From a checkpoint of a small model that answers yes/no questions on an image's attributes: encoder activation leaky_relu, 195000 training examples.
Rows from block 3 of the fusion encoder, named by matrix and row number. Rows with one number belong to one attention dimension. Each number is 500 + 25 x the weight over the matrix's rms, rounded and kept within 0 to 999. All counts start at 0. Numbers have three digits each.
# q: attention query (fusion_encoder.blocks.3.attn.q.weight, 192x192), inputs 0-95
# k: attention key (fusion_encoder.blocks.3.attn.k.weight, 192x192), inputs 0-95
q.154:526503507487520495507500485496504468496504518504505463469498501469522460481470481473511496492498490481467494513476488515545487502542529511532495474478486497478560493463485510499515477509518513534471485501513495537475505529538512513486523491490530527493504517471484501483529486453513504527
k.154:507448508529504498482531519470502476508486539502517482528462554516510498506539480522523500505468465452488503518484513467526497510523509469452472493523460487501516513505497501510494509491508501490511518476495493537519547475510492527507514502490508481505510527499439511530469503486524501482
q.155:488479531492453485518505503513471520504476500539538524511498485468473473531485499486522521479482470475501481537544492512490507509504473477493468505483542464533538505534488441484538515518493454485496515541516527492530578491496511531519525511482467466558492465475515502494519500482473494502
k.155:526486523460545550523516467527525495509502465496510547475509461469470508543503502512503522538499479508480521472513501516459487486503492527484527482522496492487498487505496533489543483511455505550538503492481482513473531467555486515490470487497486454494478481520507520515544495483536472509
q.156:481489486524496490486544505470522511523537538524511534502463531505462507502509503479560513500499507538499496521481497494454516472516490498496473530485495479475510487480506499509500461532487508508488507503527484470511468501485502554497500504477490538518464502488524530472512526466486494477
k.156:490469522507520481510508481514520497489513497469493500517500506529516472477481505494518485475509500490503502541454511491490489467499475512506505515503466498499525483495523515504476501498536487447507534523529485502537483491520521515502471520534506473512483517484470530548501514493503458505
q.157:463505499483495524498518478507508516517522509494492545495519495481506499506523456521500461484494479487523533484470487486477470484486522510499527499515480483504492508546526524542531552497516496501478499524474471480524479484501513521490509562473452508514484488519503493535515568505496491511
k.157:529521509517548532468494513481514530431519480509524494486465498501534494513504486518504502493483491512491471472481502493472511489458519485464528513532495536502461500490519513483533469479471490493473507486539458503504526532455486489496510507499468503486512505477497436528454495501504465486
q.158:496504536506483514486504479488515501481509498516497537537483527506512507470501465499503495480479473521495478511506452497466507486493484511477503520508461517471504521465492522535509471483537523490439504513543473525525457520492499500559474476521483505517493509497520511496531543498497480484
k.158:473533511483508489467503483547491471472540494451478498510514474551520505509494485491492508491485474493500481540475528492508536489515492477498522510525477497472498474481502543484479502527495511504477493491460507457477510503503511562516505562469500557484523503524511520513481510483505504479
q.159:516499504512479555443480474529500485465481482509492530519488475519550512536530515508497531446500468462543504482463504504536486489561490486513514492455495478502515519487487492491511552493506489507475478508490458504551496502499500491509518500519483485499515495511472523540503469498475516510
k.159:489487513495523522490531539492546484491488462486541480478507500527498500497506503464467526480500511536475518477513500530510485522473535487530468542542520513489482529495477481514524539471517485517470503489482518534494522543497532482472474491479510488498485461478488532500503519503526492522
q.160:552462482496506533532504512510464500540466510480479466505528469448489504502484450511493518505477510545480497489480487440494504460480498536540471511527521508555513493493519535524514519446532492495484465488493537472536511524510474471498524453504493493464474521524518540546521536417455511492
k.160:462490508476522482507502511501466511465523481470551465499519445506567493503481484520473495475524507490535512450528543516487495495486434491502530488489485460506517522484486497509471528448485492517494520498495560471494521559524467503552492565499477477450468462497492561483522496483499482470
q.161:506532510495518518487546527527431489501497502473468482547521501500491475502489488460498514510521505452526544531495471517495494490505512474509500449470511515520486516481528480505457517467515520497520508455473544543552533527520513508503540507506504480515513502509503487481555488492471524499
k.161:476533531493522495506485508510486524513498498526449554517506498523490494530490491523476522522530506439519486508494504500504508498449543481480482504539506512485476513509468492512471526474492504490517481525454494479456473465422464451535507485536507503473486473469521500513507477484484506513
q.162:544494521466551481469498481514528486469493468522469506481462454516530509501526469529499491496541506503532517520495482515485494504487497492464504481506517530477491521470536515516448491529465518500536492543484531545504504506514503521488515501480525531491479509486495455468480472483505473486
k.162:536454498497523510480518479521498515543525507478465504476508486500509501539494522489512516515532503446491487485517522511514469487502469497502455498478507492532537516523511529507470537488483551483514518507514481481514519535485546529485478475537448496509468497465476456531528522468507526514
q.163:484468472542471479522481523471530506520528535470450465469474446513502502464468521476471515484509491459459520507461520487518506496527484519520492507498497477517531477508483497510524475501504496493492529479517510485509501508518480512500475409529491511478488505475538485505506493487469546474
k.163:525521524509537486516504515516485495511494495514505499533442543513492477470487496526516527511517508520467493517472519516493499472499511488525525539479509499480498515512467510494508494532496460491506481515542514510517479517527491506501525468564529528542465443502494496498450492523482539507
q.164:498515554485495504452479540485485470470535501500478482545525541472465490509515497487492453491497461473473506485509461505520483522474491493492515476474522506549516524515485524451488489483522541513490525485494468500510497498531504483487486486515486474541481510533492479533504478559479467494
k.164:513525504512495518531483501491451493496473493483483514484523489533538487512484489516481503526492506516547553500479517531536473515519501540492520485519454516505492486509535504471491519476511484478535513490527463457533504495507475487499508512463514508504499474462511460463468491456507509478
q.165:484493471483507531528522507509488520534468501505448528532495485468471478494495490500502513513506500527494514450469462511504500487500543483506487525452480447495497528484545508526518513470488507477446501497561498459487469493514462499493513487504463524465477541502462481503443490522481502485
k.165:488492490464477499456454525498478500508449478525463482548427496485476527505476510503514490495475460500506484477493520519445524466479525457496507497494525510523507519560479503486494498497453501449454512501528517464469515479539498511515478519521481495494482533495506499549504496511525516455
q.166:481477505542502506486494472469557503489492504477547532477520531495438476522471530529491471499536528501477476496477446535520476490522501532449471476536477458512526505517464475555505521489512506522546557488502493485528508500488504442502434520537455514478536527541479492519485534506528551532
k.166:496506536436503485471502481517476489503516517485537490486514497504495484507487497476503502499486509523475468493474480494470537485485498490521518523522496541486506523508528485516482448524519513513490486504511472488470508490456493502517490483510518491468487534518471487483500502483502508499
q.167:461551501512548476487495519491490507447543479501512516540514525545525507530476524542546500476495521524509505509474504515489493482483480456468523497550505527481526502525518496519469474494507521516480513485498507540515519443511485476477538514516440511532494504522517458474519452478537504488
k.167:517463502528540477448483465523497507509512523459510503483472507480511498463510549506498461518527495476498522498484494529457491525481488508491525498498456496490488479543523500478513503481517476488490510499497524474506488489485457518487466536524474534507466490500494496488486464493499453519
q.168:448491524459500536530543492474473485532442516499427473482540505530546514454503515499471435502499459549521478518551530532474506500492532506483497507485479502507505520521491562515481485509543490515416505546453525521503522500478493518513511518536480487538484540492567473489484524511466491507
k.168:525495530500486485537505529509596509444563530504475500514504482424476526492479493478529537507449512453459476475471522488531503523515499512502471491536480528519512493435495497507524501536535524458489531560520463504552433512465497522535502475486515474514544447490471528498446471546473524510